{
  "model": "multi-label image tagger",
  "train_examples": 195000,
  "image_size": 32,
  "horizontal_flip": false,
  "translate": 0.12,
  "depths": [3, 3, 3],
  "residual_init": "none",
  "beta1": 0.95,
  "precondition_frequency": 20,
  "merge_dims": true,
  "grad_clip": 5.0,
  "ema_decay": 0.999,
  "steps": 11000,
  "warmup_steps": 550
}
Rows from block 6, named by matrix and row number. Rows with one number belong to one channel. Each number is 500 + 25 x the weight over its row's rms, rounded and kept within 0 to 999. All counts start at 0. Numbers have three digits each. After the name is the row's rms in percent of the matrix's.
# convs0: first 3x3 conv, stride 2 (model.blocks.6.convs.0.weight, 240x128x3x3), inputs 90-95, a 3x3 kernel for each
# convs1: second 3x3 conv (model.blocks.6.convs.1.weight, 240x240x3x3, transposed), outputs 90-95, a 3x3 kernel for each
convs0.55 100:537472493514524530522522520501498495498475481472499525500501502518512503498490472509509500500489477481482501505517494500489483481494521503504504517497520525478488
convs0.56 111:498491532502524493523477488502509521497531495503536515482530502505475512501533497476492467495521505485506500483492497491508485473492473446515487495479512490503500
convs0.57 099:497509492533507492484495498497497532535516506487499512550543498541570477501518506465513501538495522495479473503424490435419484439433505526516498517519473493460485
convs0.58 094:503468494501531465525545503443448512498456423457465470431497495495432510454522452511503527515488506474486531497493527500460483532533579544486525524500496480530493
convs0.59 106:455553497494508482522486535508507493499509483520481504486497498472492492514490497483454470476489457533538539531523494482496484478500465490488496504495500482497502
convs0.60 099:473457500444513484508493457483506503484501453500480483456511494485467480478518487503465483494514506523481486500567480492506485515520549507480527490493501503491487
convs0.61 101:484504492479482525491502497501492514506497481490497506499497462499432501455473473460500519482509482514511525508503473495475459488479523484472481503519517486518464
convs0.62 083:499488476494524497487493513497479501474503503479521515490493479456511491476500474488464503491493491504492499471490503483492493507508522482513502532495513532514493
convs0.63 098:526529503504555573471494500485477504504470475473470481495503468503499509478508481483518478473473504452457486527516517494483516524504500479521478502541535492501509
convs0.64 094:502514494501490506494496499538493513493496486481516477495513495479502478521512473513500510499490504484496490509503507501504504490501500497507512518541514526492502
convs0.65 089:539465511503534502499587511508513513499501462479455486504477522496488535490532460498508505469433540404480489490497487526482512536493524500517508500522490485513527
convs0.66 092:505480504507512510492486522496522465516497515497501534505495513511527473479470513508546517479533500506471546481511484490512477504530520503429502498494466508503470
convs0.67 100:505479485506503507502496515488515486500518482506488513493536514486516523460441487506497485476508482485530480507501473536483476458467565546517472507546519510496510
convs0.68 093:481510467485467504514506488489447502464495496528572572505448430480465520500451528491489492499494512523499510500499468488502528519538502507473512481473461497513473
convs0.69 094:519475490496502497487499491453460508479454460508498481429553427478481486506505481501502508523513488515499504488493551512495506548535517499484516492470484467492468
convs0.70 102:518512483520526483478514504503521502525472496496453564485497487491521489529525504502527504496486484499487507498471513500507499499518476484513439504502501508490464
convs0.71 109:531522539505531495499524490478490502506500461500437470469504510480475503484512481511483484495494526451485492482508496523474474515508583515535520506563507508549496
convs0.72 094:520493470500534486533500505497494486491464492518525510494526480477468478443450504515509497546519500505500492541508516496502505505471451507537534477513501493512506
convs0.73 108:537501515519477489518488501521504490506494505501511480514501497506494496482475509521513532491509535483451455533551520540506512487489487521456497454499441493573496
convs0.74 112:490488492498509496516496488518492520531477488506505488492506508503499492475496515461484524517437503474448495542501547511479479483504528493461464490552492501504511
convs0.75 100:465476518502501471516516507490516491529508463479505551473505523497551493492515498472501496449476504453491460503478504485487505465481504501489504503534507472566481
convs0.76 102:522589489475496576465517518509503514501474475497460541500542501501528482542492525501511509496505506449493495484490502477497488476536460494511501480520566463489497
convs0.77 095:535477486506494478505503499507519498492451483499462560473487496489497506484491493516455499434491466499454515506497496503501487504513509500455483483508458513519431
convs0.78 094:491464526493433488533478476460439500476469456504478475422530484489451509475492448507497505468528488509495520515488500450487479559531540508471507446458491473460440
convs0.79 101:510496498544550477501536506503479490515488463532503503495494459508477476465504491534502507498497500493505513501508503513518481464507492516485473534562508538520495
convs0.80 100:456485508497454471506522507472550500506452519498514488502488531482496514474472465502512457489456489480471453473503526499485509500492481489510519498469532430511523
convs0.81 113:514544478549487464500527495470470484588526517510440534490503474490560488545511551460496509502500502488463517485501509513533509474485467498519477466520532502538496
convs0.82 092:499477511495524480527490503443451506486494495527499521465491441488442470444488512498497501521511503533497522497522480521486489509499523509530526497514520517538489
convs0.83 093:465465550495499463492490520501530506533496484507511505499520523521532453461495535507505546489512453491497515494497470464532490489501523492444504500501481501485534
convs0.84 101:442510514494485465495461501476483498503489478533488499514462501517479494525506492501452489483492458520502488510501510545490508421506502467433505513512490495495476
convs0.85 087:442517501501525491501518491491502498508498497526481500512499497491527466508507500462501500486498489432451504478480500495498524507498484483501512477534495482559537
convs0.86 094:491490473508508530453490503491482537488506495481485506508482527525544501472484521480529501509498504507498495480496491503506491484464502494521483499501452497453532
convs0.87 093:501550497498549570424508493524509495508507484495458532509539500494486518511480489487499491509476503515503504497504485517494465458526480502499490495500503510537500
convs0.88 088:475494540485546476497497421494494491504536485496526518527505513519527478494501513438501490463500486443444505497476497491475513463533481511525527493545506495566524
convs0.89 107:490488514515468467474506505535513491477534485486471494547493511494516502427537453530542504483516491466494449486453478473463498434489475518495496524508491500504536
convs0.90 104:473508511493471511520535480487486511492506470507551470482461493516461506474518527485528548500521522519482490505465498479544482486513488509418546482516464504518494
convs0.91 107:486516498471514484521500500518480496494481495457470502517458532463515497511481467498502529512521533544501533515488497490525506479503495458507506511474500490500497
convs0.92 112:529483486530533505541497495499508500496512481531510502501498478511470461489502526511511465526513532513479489532516509522501477522468477521503499511500499500500503
convs0.93 096:452558552492442541494468465523508513526496494446429514512483497475507541534522474524525507499498497442549538479505481478505484496448453479530493439479504455460447
convs0.94 108:501500498554548520522529541515496504502515497455489495502493521533538497485504482497507492513471478433445508503512509501469492458475514494526505533520520528499500
convs0.95 103:467466467521526495499492501504527487505487498496480490485499516509491500498531458499525554483508466504506500471488511479483480526488472486447496495509472492491479
convs0.96 097:547466485538521493529487495511476483502470497502495510500523474496495499499477454518500501520501467519521495496499510502499471489459494500500498520507490487526501
convs0.97 089:503471508509532467526546530465466526488448453440448484444502508471455503470508435475452525477496489501490490554540547525450418501548599526489517513539510515515498
convs0.98 097:503546475516496509504540500469486524488469459466497489450523463508468500490498511506484490483472485499476509531482535508501487501531522493439467501513511484506460
convs0.99 102:469512490535523468476509487479468515594598522499511579594495457574583467502498516473529503519489512492479495454418503426463484451446506499483514500534466490476505
convs0.100 101:433458445493510455495500544501503489507498512497470496507507501491497499500486499500481493500497510454504491510499502496496502452472473505497478509512499501515520
convs0.101 103:520532498485464523454551505476465485491473452513475487488465488493439488447500510505528489477486541480480484498545537500511512473455506558500521513534502512530527
convs0.102 100:511506551495512527474485455490482517506454448476499440461549476481476491486460511485525480496500507499466462517506488494512516561502531482487488483518496488479507
convs0.103 088:478499515527472505506486513474504515450490501528554476503484410481443505485462509496492495486497528495487478504511513498511472535492452502480503493490514475500490
convs0.104 104:487496477508522483503483484477504509461592517506534515516521466516462494494498534498530509509561515488500509509470500471458463427473446489473499451462498502484506
convs0.105 110:506485483533476497495493528506480487485514513448487520537504498485509506432465491474493513495488515497510498493463498475465528460500473482481510503521509494520521
convs0.106 108:465498484473463505505470525496517498510482469483501500473506498501506475476499504486505505501486452495476478501508515491497526491466486485447502488498432496523480
convs0.107 098:454472509460508486492492497494518494520515478544477505509483527508483513476521500512499511478497480501513505502494480485502501466504542496494505476491496521511477
convs0.108 092:503585510529522477484485477509500488498482457479471523475513469505486532478509434563502489533493489510501477495526516487504477455513499497501465513513494479497502
convs0.109 103:476507473515501492501495501490514489511448492499540568500430511492521499492539516469502538500499487487500543513486495491489500461512482512504509465537570527556504
convs0.110 089:502526483511481543482503526509507488514492477485492536498490459483499507542528486494493495500493510488477474434499478495465487540501472502514502509493493504474469
convs0.111 096:497505544519458532513515487481470506489434466480495489476496462496487485469516467486502489490501525467509519518498549520503501499515514495525508489491499499496494
convs0.112 101:475502499519475514490486487499481473515501520482477530461528499502567478499489519479501494470459530505505499476485506513534493460504497535511530505551466489566495
convs0.113 112:494519494536510487485512470511466500459465512489535541503522530561574436553420440495517453497486491497482509457416525402435531431455497514480514482505492498466508
convs0.114 097:481517527548557556465553562494500497494508509500502502483539480493477518485481501493520465502451493536505524500505499511496476446495481500489480521505526500537498
convs0.115 098:499486525549546512471604512494501506500458487497495502495518491503469511488505470483501506524484509504500515492480510504469480461502473503452500521522512493506538
convs0.116 097:524492509498532552476508573483516538520502460468492479494511510506490524482509487498505494498454496499480437520534478526493500507489499496492516508509506516524525
convs0.117 102:449476519466498460518492506499499544524591504514548521550496454504546495526500492499500501458449492456487488498495497457499490447477497481504503490473485519494467
convs0.118 096:474520515482513511495500500484487495512508445509495517449524454490468507447479487504500511516501486514479463514498450511510463511552533511499493496530486501495470
convs0.119 103:464495516515472506520498516472524502524496461454502516481494505493526476485499494494503525486517496480443475515500494474470472469494502491454503508506496507545486
convs0.120 103:509507465509451503506486483495502504540533484545462515520476495498545485503540538480462496504470462517510495515497494504489502481453480472545509478521558511529517
convs0.121 096:511532532516480523531471501506499491544516481429480507503484523502525488480458457485506507483511486476501504502458484487467485471485488531501509515530514522544520
convs0.122 108:484491513507513490501544532491513501501475485459479475494480538449500467477468491529503499498513555502455498499516486506493494462473493485485508494550474503518499
convs0.123 096:499502536492488514469531463511464509494497442482476488488487476500447515462494439524499508470492444509508516526527502496481514483498501518507532496524476456525505
convs0.124 103:504477500553522476499483510498504542506551515513477538538475521524539473501515512508503475526476536499509501512448462468443462482463482510512497488512535494475550
convs0.125 111:470519517488551494511503502498482523556492518523496569477464538476528516497575513503449501448458533452475552481499514492483505493514524492516468496495512467486494
convs0.126 098:498564452530536525500520524502529500498484500516491537468504518485494508501521472501480519519500502502498517488503497514501494426493478520512497504499511500526526
convs0.127 102:480512498499538496482545525501498504521489495471490470523502487496530494499499477502501517508497462452471485525501503468496498497481501491503502512525496512507500
convs0.128 098:532495494508459491508496487495472473516478461500474470475509491506478491483475449507487482481491476484482450531545547508486506428441414501464490503562480508550497
convs0.129 095:483516526482485560470491529441451501499482458497508477489450444491470482431494455492508466501537513486512457492510527514538497519519495531484529516543520487520504
convs0.130 111:511500503470502495518515467512512465498493525545500516481498507493536504504496497493491513493477504477496529533493475490487482484548455511513482451508489458549501
convs0.131 101:513483497542530478467499518488507503524503521455485495474538503512526439551479528446497519501474462506454507517484494493501471466504506499476493498497509523509514
convs0.132 102:473530517530559506505507508518541503530503454497468483503546502458531523496490510502518525514512486502473503552506500491516508486496513507402502501497474472486501
convs0.133 096:474531494520496533524473497496499503526494516469473513464538512513548447493459533497492503483498508514492502509487482480529470482488485507503552487531501464494537
convs0.134 101:520524462530507488499506495499493467511500510565469515495512511502508472492491491498486488517491489510482513509521504502520516474463499525502493482514507490506504
convs0.135 110:553489594479487506472533478521514533476513464516512497489546471505501523494499514503511488531481499521500495494509491493507482525452493526508504481510573480488507
convs0.136 092:492582484509483504538476523489504477504458478509482494487503504486513478516477482489522485480513464502501568521501506484507493502531521526463524487532509422520492
convs0.137 099:473492408521513472544514517521498499509462501464462520503480527492506507495487486498482512468489468493502500513521507510526487482485519480460461505510454488473445
convs0.138 091:471444434523491453517513457498502464489487507485507535494511489512530474519508482446467483457487494425481489495500512496491505490528516550501499515560531520574528
convs0.139 099:491491513517490509508511471486497528494493438484488502470518460494452507514515476508467487500508498496499505470545527473499514512499490480467491501502530523503434
convs0.140 107:504501460515509511497500495495497498547506523507538524484479497492525563490500491500489514458486502509510511481501491481502496499489482517487470502502480493530468
convs0.141 130:482508507493529477489510509436485532604609524490506536513431436540497524509465419513510523507496499493509487477476465445442471448481481473494501490537504491493503
convs0.142 105:477497510511482508509504473477477486483504513485509561501522485478506467518508526495524519423486533493502541462502487479514551564528499453468456410410429500414471
convs0.143 085:520505502495528500457477502503460502497484507518534476502504496484507454477554470514500481485492498490506499494478506458510502492516530517508500527507498521499494
convs0.144 098:482467483505464512537501533472447503482468454515491468462515427503438501461508492534505503492520514502505498483531510488514533556469502509493509529502490507520486
convs0.145 095:494481430506532502517515475485479516507481538539500556503528476497510505503480532497531542460478453507474476491486517495503512507516498459460493478481452502506434
convs0.146 093:424512571482474468511474468450459512468486479503494472462498453476405503496476478535518472470509434522520501511531477487498468495543542488437521501503454485474459
convs0.147 106:555478477553491522563528467517529500458480518496458519523552521490490509422501487456495478518542501495490483486477469452459517412461501524508515526481532498511546
convs0.148 100:458531557437513505504476489505504506533460470474474526488505495496491498483508469550519500524512494492513486494487464482497496470488506488463496487490478495502462
convs0.149 098:464525468547482498531538493483493509512481460497488495488496471453475479462518449484495480489498483488517499554542516518496498478535583542504515513559490501507538
convs0.150 105:490540468486513528526503443498506505510495510517483502502496505472513505536516510484471528483429496481470504479470495480481492531486448498510450516464504499443456
convs0.151 104:462498483521544494484548503505502503507439497501503505470517470500471479489496502486502554498510507519534541500495482500513515501535517491450516483495487498523492
convs0.152 098:429504535496484511535466471507472480467486538497520514482518477500485500513515472527515497496512510490513499467514536487512506519495478448505515488478490442466498
convs0.153 101:478473485523487520483529506434511485541539489520482475537474495480484548484513512472503477489503520516498477491482503504471505421457474499499503502511530489499511
convs0.154 096:511463545457498477497497490480450500463476456457496456443501483467466485488492448510490505490511498501494495538504512494486444526551529493447544478491486501483447
convs0.155 106:539511500562497507509503510515500505496507504453497503496508514514509520481506491503529485501480492442465503524513482545464495490473496542515498510606529464511547
convs0.156 101:475546446541491512466509525475503493529489500491460515471498492495505524482473482493507532495529505533495489501509520514535523454506469513521531483523523462572483
convs0.157 090:511487509491502486525481471452449527475443442437499501404486471452463451485479430473473506513504494505509499562468463501446461528546561516470549541495482469509444
convs0.158 102:481528495525559519480514454494510508506505472528439472506522500468510488476515514525517531524499493515500546512500499491515485486490487506519492502538501449467465
convs0.159 098:501532513466488519520480499513496491521493475456499509475497516517521476476480470532491521470540483509496507517491468503527476497505505479431507491528476483512486
convs0.160 104:485505547491482463544495499479485491477445442490483487455539468501464469470513487530486523497501503505488502515471517522498478509557515462495526485491469493448493
convs0.161 107:450507528484475463546492516494525492499497485450508533484499498454531488505471493508494500490510465461488511495486487474489485474453504492468505512492492522547455
convs0.162 103:504448504539570481459577495518500518497483519487495497508525499518504485477510490479503526505486542505471528499476500499474505442472489474504514491526504508471505
convs0.163 091:507488508487545536520553532485505518505495481452478500522474503515495518507502452494524533501472510437470497525502488517495498446466505507484509507533500503505519
convs0.164 096:480533461489522519464523500493481532496563588503527556493507478541544457509493533473516477511480521465490511480440503428441512442444469503524490470500527534497539
convs0.165 093:491543436568525536518510508489499501510487489513516526470495523496508493514527459494505513514488467440487495493493507501488478481489460469464483508529477492559516
convs0.166 100:509516504463540502513493519496486495474476461485474481436519509466460496472495479494502499484434471471483502513503507492454463559536524505500531469502509481509502
convs1.55 102:494439508531493472509497500502457494471455470509440440502507494496497504517477482508498488505503500501465511494466459548524509479503506502476501491485475486486488
convs1.56 103:505505495528501489497501507465476533517509489543486511504494486506490476502510562488487466500478491502499478507514505465523497501505507482502500498498500510501504
convs1.57 100:501523497495494510520485500497507503500501498498466492488503478521496495494516477500506515453481466442497460491499491500495511512503492490498485505479500546495508
convs1.58 099:507499504528473522510504473527513504502457500509491483488500505508491509469493466515525510572488487540494491557495480470540507487499502496520496529508538473504495
convs1.59 093:489530493502478504490496498484547490506495499515508505542482518505499523468499518497501514526504524522504498488488511519501499494526486513510448573520465543504515
convs1.60 092:495503505522446501471506527522515534476461496517465432511496516492497495508512550526502495505559506498508503491492449487466542510458501518480494498487493457502496
convs1.61 098:542522503523520497499496492495470496491423518533543500501511498504498546491476511489486535499534518498514498519511467499509515517481479519488492518470500517514503
convs1.62 102:491505504513491494498498499506486499497500508539485496520503467494495509504512508494508494499496501501501501478551489506472514495482496505489501474504517493517481
convs1.63 106:482463492505513483494500491500489453488420486537371444483493481496504494500496518508512510514509498490518490461492490504498493500461485497466496459537507424488503
convs1.64 085:455511510523497522496470501491496484516513510526449490522501509476487500480497478508495545498468481532488485459542494494508489494506526533499488519509483502518543
convs1.65 108:499470502483490499502497500506518521485469539501420384486510469500509499502493519490498497499508518499494496501461517528490499497529521481494496492535513451479494
convs1.66 115:496484518499488495511505499502524517519521516499501482482498500500504494507544517489540527501465503517508498468519496493501502501472508510516470488523500472491506
convs1.67 099:503511513504434486497493485497491499502466500511520479498509497501501472495476489523473496501508503523455526498508530529498511496515484526488500469505429505516450
convs1.68 093:518478522503482524501508504500487521514511492487538542497498527495490520495504501467499520504506489502504509515509496512505483502502507517504486523500499465492506
convs1.69 096:501468515499479520516501515481471528498497443525456418550510535474503563499461528530499536520488486515498496511499476494540483496497484554486474513499519472501499
convs1.70 106:484527519508505509539493499491500504451476487530526498496504508502509498478515494498499504518491501519538501499512480522459521507497476549513506494585477493540528
convs1.71 096:512481492517475494497498506524498510492487481552504483498505482500505501468475497510501482523494506522491501524509492502505529499508521515476457524531503524497509
convs1.72 079:470483481510480556506474528497498504535504504515477464538499518500507511494484499475492566501471498531510498524490484479511500509491493507475488522490484487486497
convs1.73 102:489488524504500501476488508497536522476586517508486470502486494494519491503498500460488503515501501526489501496491517459509500528487565508548451531501480512522488
convs1.74 110:512470503488502527494485491492488533489447485511495474495499500503503554517492485489527502535472499501513507501507450510497539515490500509502508500495502524471512
convs1.75 100:477480491508481497477475495496488454434513491495638521473497506464495497483529529501491523504502503503501501588502540516537529502514502484466472539498460477492480
convs1.76 104:504551488521507489530493512502507494507492467528433473498445464509487496488522484491523499509501503510497498448455477502508476483480485568497478497515497460498516
convs1.77 085:515472509469502524481516479496464509511468486518553505518498542486496537500506520502525531540507480502520515486500540492481501500501491520499438506499493506524482
convs1.78 089:477498491522434512490538501499488479505537519497507545534502514488525517486478512496518494500483491506521506508498491497545455460508531560486493533510501451519529
convs1.79 089:508503513500496505502498486502504521472499498523507472520507496485496519490495502452478506512483511538503498492479484506528492486526505511491503543509501493545517
convs1.80 094:500478520518508477469497522486529536499509500490501478500473498515499505481507490522496490501488501507495516479496509492523486497496498509521497495516514498482496
convs1.81 097:508481525518497486472520512485498508531503497520478495482467492491485481514469512492527542499504472508502501463500529450496512540483506516505462500546504548498482
convs1.82 084:519523498511503489516492524530501497503497526507486506520500495503504506484475517496503489517491506534472524509451513508525462492504511520492489511499529536521509
convs1.83 100:508478508495520498470472532504514515494485487499501498486502531487489479508503527465499569503475499526505498458524504471504506519465483527471459498529490491499505
convs1.84 095:504463509446522472526515476499481489501514451509492491499527531525487508534483492509479474484495505510471515450504499529501466468515533502462474520493512511496489
convs1.85 104:501480499489487492463507497492546474490499560496462508500492468488509501482492541536502497497485523489508500454481514491494497504473448523482491516505504494519508
convs1.86 105:495479503509504496481500514527483495505476467473535534504503473501508516481504493491482510506471493499474502487486485511495507446528428539515499535511469515574531
convs1.87 101:541587499514564488500512507490485490481493501536542491499485453502511500499501464495489508490484498518468516492450489526518525486504516554512512510537508537530508
convs1.88 101:485492500508491493438500500487527460498533536490461512494489452496503491472507524509508495493500514495501505450483508497487524474486477505466502528504500495502513
convs1.89 106:517475502487513515490493496510422524453526476500507473503500511499500488505427518409489531502456494511510471496509514504514485474472495492510467499504457499509500
convs1.90 095:502436544490478492470505512497524495504528530504471443509508538513494478492498526458500503505490489501524498466545457454447509508511506490500454520525480495471503
convs1.91 106:491499547501513477495497504475495512526503498493488483519525496488525499522506511496505510499524574500507525493498475492487530504521493444483582495542493470507512
convs1.92 099:515499510536487503473502496521509480480499517483504488499460490506485524532499490517525513511510502490492497522487467499495475500491486467498466498478477458513487
convs1.93 101:526499498589532497503555509500500474493469491523516489495522500503521501475510507469525491485497529501491484502491497487480486511501483589484527552493507536535520
convs1.94 105:486472506500506478502487505500446422480488439532422429494489476507506498500472511498508490490506480493500502500466463497500513487506469500488497451498489483468502
convs1.95 110:489480489482489493504497513521474512498543516487500505504477533503509512517508527488498499498474484503533501489498470485511502509491531510513489444537507478488495
convs1.96 094:498492531488501518502508507511460490489584489517527527539517558497495563491487567493446543497489504516530479507519474449531425500417518537446458502490500482501507
convs1.97 101:504490517496502520499495431498502506503449487523535482495501493483506509481515492552539516562494488500518488508529497512472523500506471461516463502498535488501497
convs1.98 095:504490509520523509496467510506498529503506481523452445517499511493496519503480504506493530515516500517508471505495489452503498493500478540461468507503528461505490
convs1.99 099:501494497496493524538478505502504506497499467499485497495483491527498496493495494504498505443497436455494475473516501501472517515521470504487520509503485513507504
convs1.100 102:504507492495539544504503477460501478466500497525562504493493483501515509479501491495490492497497518504489500508504503507473512495504513509475498529530500524530507
convs1.101 098:474505471518494514502503463499524494505493505471450499503519502485510495456479501503462500508497484545487493489479498504526487482495533526460471543494509500483507
convs1.102 103:456493496510505492479534475483506485502431492478337491494492504491499492499502516515518513506527492503497494443494494496507482490454483505464497497540506392502527
convs1.103 093:505471491506508522465535480487501511513493501478499500487490513506510513478487518512523538498510496495498496528521500490516449502513503506518489520520499485471519
convs1.104 099:500499505453472519540522488506458507566494493446529497492514498509497527496489523479463513454467541505500501461506500531489512494507482501501482509485494535488511
convs1.105 113:491480498499506544471475462518498472456508528501503469507529486469498482517484510447463537482503485526505514484496518487517505497488490479509477480492485486476504
convs1.106 110:501480500481473499487461498474463454457630552515532686490497507496518524488500531499501486507486497506490508532529515495538521553486572521517450489512486524503499
convs1.107 106:513497498477481504499495504487487527496420431496546521511516510495497494507503528506474497481505539499495528522555585532477479502512477484460507512468464475499464
convs1.108 097:504525508538571512527526515494462495485497440514531531504500504483527520510498500479485508513495499509500484521473463460567472510482556520532495553507506498571500
convs1.109 099:516514513497444536448497466493499484526489482501517498492511497476493483461482478472467551507480501529498520499511563510433490499542465514479498528469500517536505
convs1.110 092:498502508519489474489533508497513503500520516476492501498497489503478496509507542498515457508503488494502505470500487527500501478519502495515507507550501476473495
convs1.111 096:478501484502424539491489499501488493494516450533483512515481503497493514497504493479500524500503490519495501488500499493504499480480490580487502497493504502470499
convs1.112 098:498510505511461490471468511511518489525475476457523546499473440466483491502498490495496508497460487509498504460492499477490535454506480509503479508502487527566522
convs1.113 088:492503513500497501559481494501503501497508491487463486482504499514495489507461526494500504456465471451482469492493487516506493500531513486477502521504496520512507
convs1.114 099:511554496524530494518474464515505507485424501540575497494504493489507518519462452513474505503488513528466499500436457513516512502529466506511528514482515526572505
convs1.115 096:490527494511498504517460483547511507500455492515519448488476495494553495520482473514488498502499504542496493519414463477517479499545481498503501476487506482530502
convs1.116 111:473478514489510484505471501537497499420491510479371457497499473498501501498509534501496503510500474487506526478486511506515506500507489477480501490551487420477526
convs1.117 102:482482480489513528505474507483484528486470435501557560478499514503485506497473506480503523470468507491490481563585505542500495531493536500501497503522504512489525
convs1.118 087:508512519522498497508518522519518500506498495536494537517494507501496495464503535483525485513497512523519508516446490492551482490474548546505487501526479501537496
convs1.119 102:516500497467484500492497497486466472463535514526641529476502496487504500496512531502487515510504514510496496564503524502529529503495517496460453492501464500473497
convs1.120 081:495483499524506486492490521495497465518507532525454491484486500500498532510479459507508530499465480523502513484498489496502502503515490561509474501504500554511506
convs1.121 100:492508507455475502482470493488486465477515512533577492499490490479506499496507526504487514523478500499497509505474520497534500484497468512453483513501447478478499
convs1.122 097:502483577493476505500468519492463472504516503506532499494508504462526499522540535480495501501521561504501543520506486484499511500496508493496539486517498490489502
convs1.123 094:484492510530488521490467508512476564510538474545519504501468506508496500492495503488483522500499487515512479503503503500491474499518490527492518543508473495479506
convs1.124 094:520506516461500537506485500518518566518442495459476486495484495501508491498457504449484584471495543479493470496507439507505537481500506472495433486502472512508508
convs1.125 107:506519521499471509516553481518473534495510465482507536496507526502479495498511513479504485509514545479501523475555500498467545465503523471493565507510540487500503
convs1.126 100:498512520533478461493476467519493550496500521495499468511496501494502516508458502521469503495496524528501502486460481487514483503538424493506487493511511512524500
convs1.127 100:502432496492508499494478494491458453510482484514459458473489476496504502504518512485519494501494486501527497489521501474470494504440504500491495459506500478444488
convs1.128 095:477458512493504501484490493515493503485592491522491506513486550498480524513501549486490520535516499523523486502482464469521448493478553524499459542479497501450507
convs1.129 099:496498505531505476470531461491523483509502497464523506483491497501492502484522523506502469516498468508507498481516497469542474486461494524510484526507501489456505
convs1.130 105:525502509522502495500521492495510535524501509479512497527495498519485492490498508481504507515505514515480494481496476482489510518512516536521504493557465510531534
convs1.131 098:491504504485499494499458553488503548476484485520503475477468500498498496498491509480506548467493484500498466498512487480497535510494497498501498507517483501503499
convs1.132 106:475530515483458510513504462511495507475515471505496483502499473502480490481523525483498542521498515504513500474500525462505491527481443551498493485539473497498511
convs1.133 102:494545501451495492518468493554480498520509509483510451489482500506509465488491494491510548490496517512484507464497480506504505507461457502483431499511489492507492
convs1.134 093:514471560500479519488516514508487525522455538494468489527488502479499499497481552502481503503503505516492540467524460496519536518493468520468495514481522523475501
convs1.135 105:492502525499519488506520469514504498507392494484390467498502500479504497493483503477504526503510494506486506475499486500500489499506461519439500497504462437496501
convs1.136 099:482548506506433499510494469514513517501518493502494491505484497485504496498509491501523542529499491525518490465486467479513499501498452536498465505524500483516537
convs1.137 098:492494525500494523499485475496475491487449466539543516506502508491499501492530505493497532510487497501509497501499511476452523493556471533510478516498472515546493
convs1.138 103:476479501514464501469508501477548452482522499507487519482482432502496477466515496505531505497488505504491508491509511483462510494483501495469496509507529501496486
convs1.139 099:507478549499500502514490514491435469485496466507515474495521517500487533499474523534482489516494457501498505498478460500517485495517515517490490514473492501500512
convs1.140 105:506508497473482503532502524515495586468504521547514513488502490503496490498502530476504495490499502495501471508502500509475503499525491509493517511532515505492488
convs1.141 114:502483498489485526504504488503478499504494479483498524493493499532524510488496517489494499457480476488501488499529507499461504522525465510496500504513511485497553
convs1.142 107:491477518508489509501533491462509505519507508451464482530503500512503505455506521500504498489504497484502502499492483456540493471501456566549485497511505478513565
convs1.143 107:483516506506497498501488484494486493506507508529481507506506475494497492511520502522489502479502516514498499470503510504517488499483513517527501472456522493523502
convs1.144 087:525499493519499522523519481486471544514475463532532515511514539493498517499478513516490471536501483531494498543489489514514477458542502590457514545510489507502542
convs1.145 086:474481516506459548499515528494481528501475493501523492515505513519494500473473539493477498502490486500500520502509504486490500503539488531510501508494507488483531
convs1.146 090:500460496487494493509507501506471502482504448526515512492513536508499508501495523512500489501504501508515513477506513508498479481525522518489490546496490481487501
convs1.147 102:498496540489505522487458487508494520472514460490496491487528499482479500502489505450487514482482496498501500503478452492501521494511523474498478453503499528493506
convs1.148 100:502532498536505497513511541497480452499491447505616596474506484501512505506521522481470498502511493512497488507547511516524500524502525545513467540509493534519518
convs1.149 092:509525510499431540503485455493488509504474498547521499500499499499492502505494502506505496530501476514515505491509469508496499470536469534444501512482508500502506
convs1.150 112:507512494460511520489516490511534485492498503438480505505489505509501511551512492541512483501508512471497520483490479472526493509445533452524510461499498498467505
convs1.151 099:500497560523504499542521447496524474499477500522509511507502504513502502497492501534463493508510477540528482493475485482519460484520459552524502539504499499584536
convs1.152 103:499490497500484499527561495495494503477538476500444409535532576509505502495497523484505481495484501508508495505490480523535457491492555563510502510495490498493494
convs1.153 095:511458504490499501487523470501519520511492506486530468485518506485494500495497504476494516468475492497496489497468486503508503524542489511493515521501494526480533
convs1.154 093:470476514508432507498510485504473517508527493503484451498505508501514514484489508519501498523499496514518501489515498500494507484506508499489497522509516492467509
convs1.155 094:485504506501522492501423532473529487495441455552483430494484451490504476479489502475483510478500508503506492498473478496522522501482495519498494501486479496500490
convs1.156 091:497540518507505492494487478511502500489539517559458499506513511494515520491468518480508506504515514542500521503461484492506495507513507558499484495519511524498520
convs1.157 093:475495522514495536502482499509460490492527486541518500506502514496502536497500476507498539520511511511522469508521498499509503495493503480503473522501505454505507
convs1.158 106:509539514499456536488494489502508521501494489525483480489505507485486502509504515487493518516517497493540512491510475477487499530467481513516486511482485515498479
convs1.159 108:501527501454461500516476466507462501504503484514518504491476520505495498516505527501494507497511505508528496472478504486553479495464467505471477502502490501495511
convs1.160 098:491499500508470496533492509506523456504500476522452506505493503503512529492503506499516497519501497528520502500486497472537489475492516532536473502512533504494522
convs1.161 121:491491489487498504496490506474458452449538473502678622467508496484505506498519508495494517509503505509494493599526523527528542523504522497479455519507446509495498
convs1.162 099:503534555539443497531484501522529530512462458520499505484493500497512486493495506495475499495493540505486481496445488498535499499522516479508513506493490506562500
convs1.163 096:499494505472473486514498509505523480512471513504460394456463480502546502512497524485508505519501501509518499509450504505501479479526492496491481482502501450474502
convs1.164 086:502501503500468501452519497483546518523500497483508482481508490499496487487464505470469556437466509444455510470497515501492501508525499492500502525502496534501541
convs1.165 105:494489493493479488495443496509473484491513506499495458494471483498518514513479521530499499493498500504513493491480485466489471519511451506498484469504521491507502
convs1.166 098:496511470505498527492503481486542508527497494505483484497508502512516514476500490499524497548505519522491497495501508487494495527500515500536477508527506511494531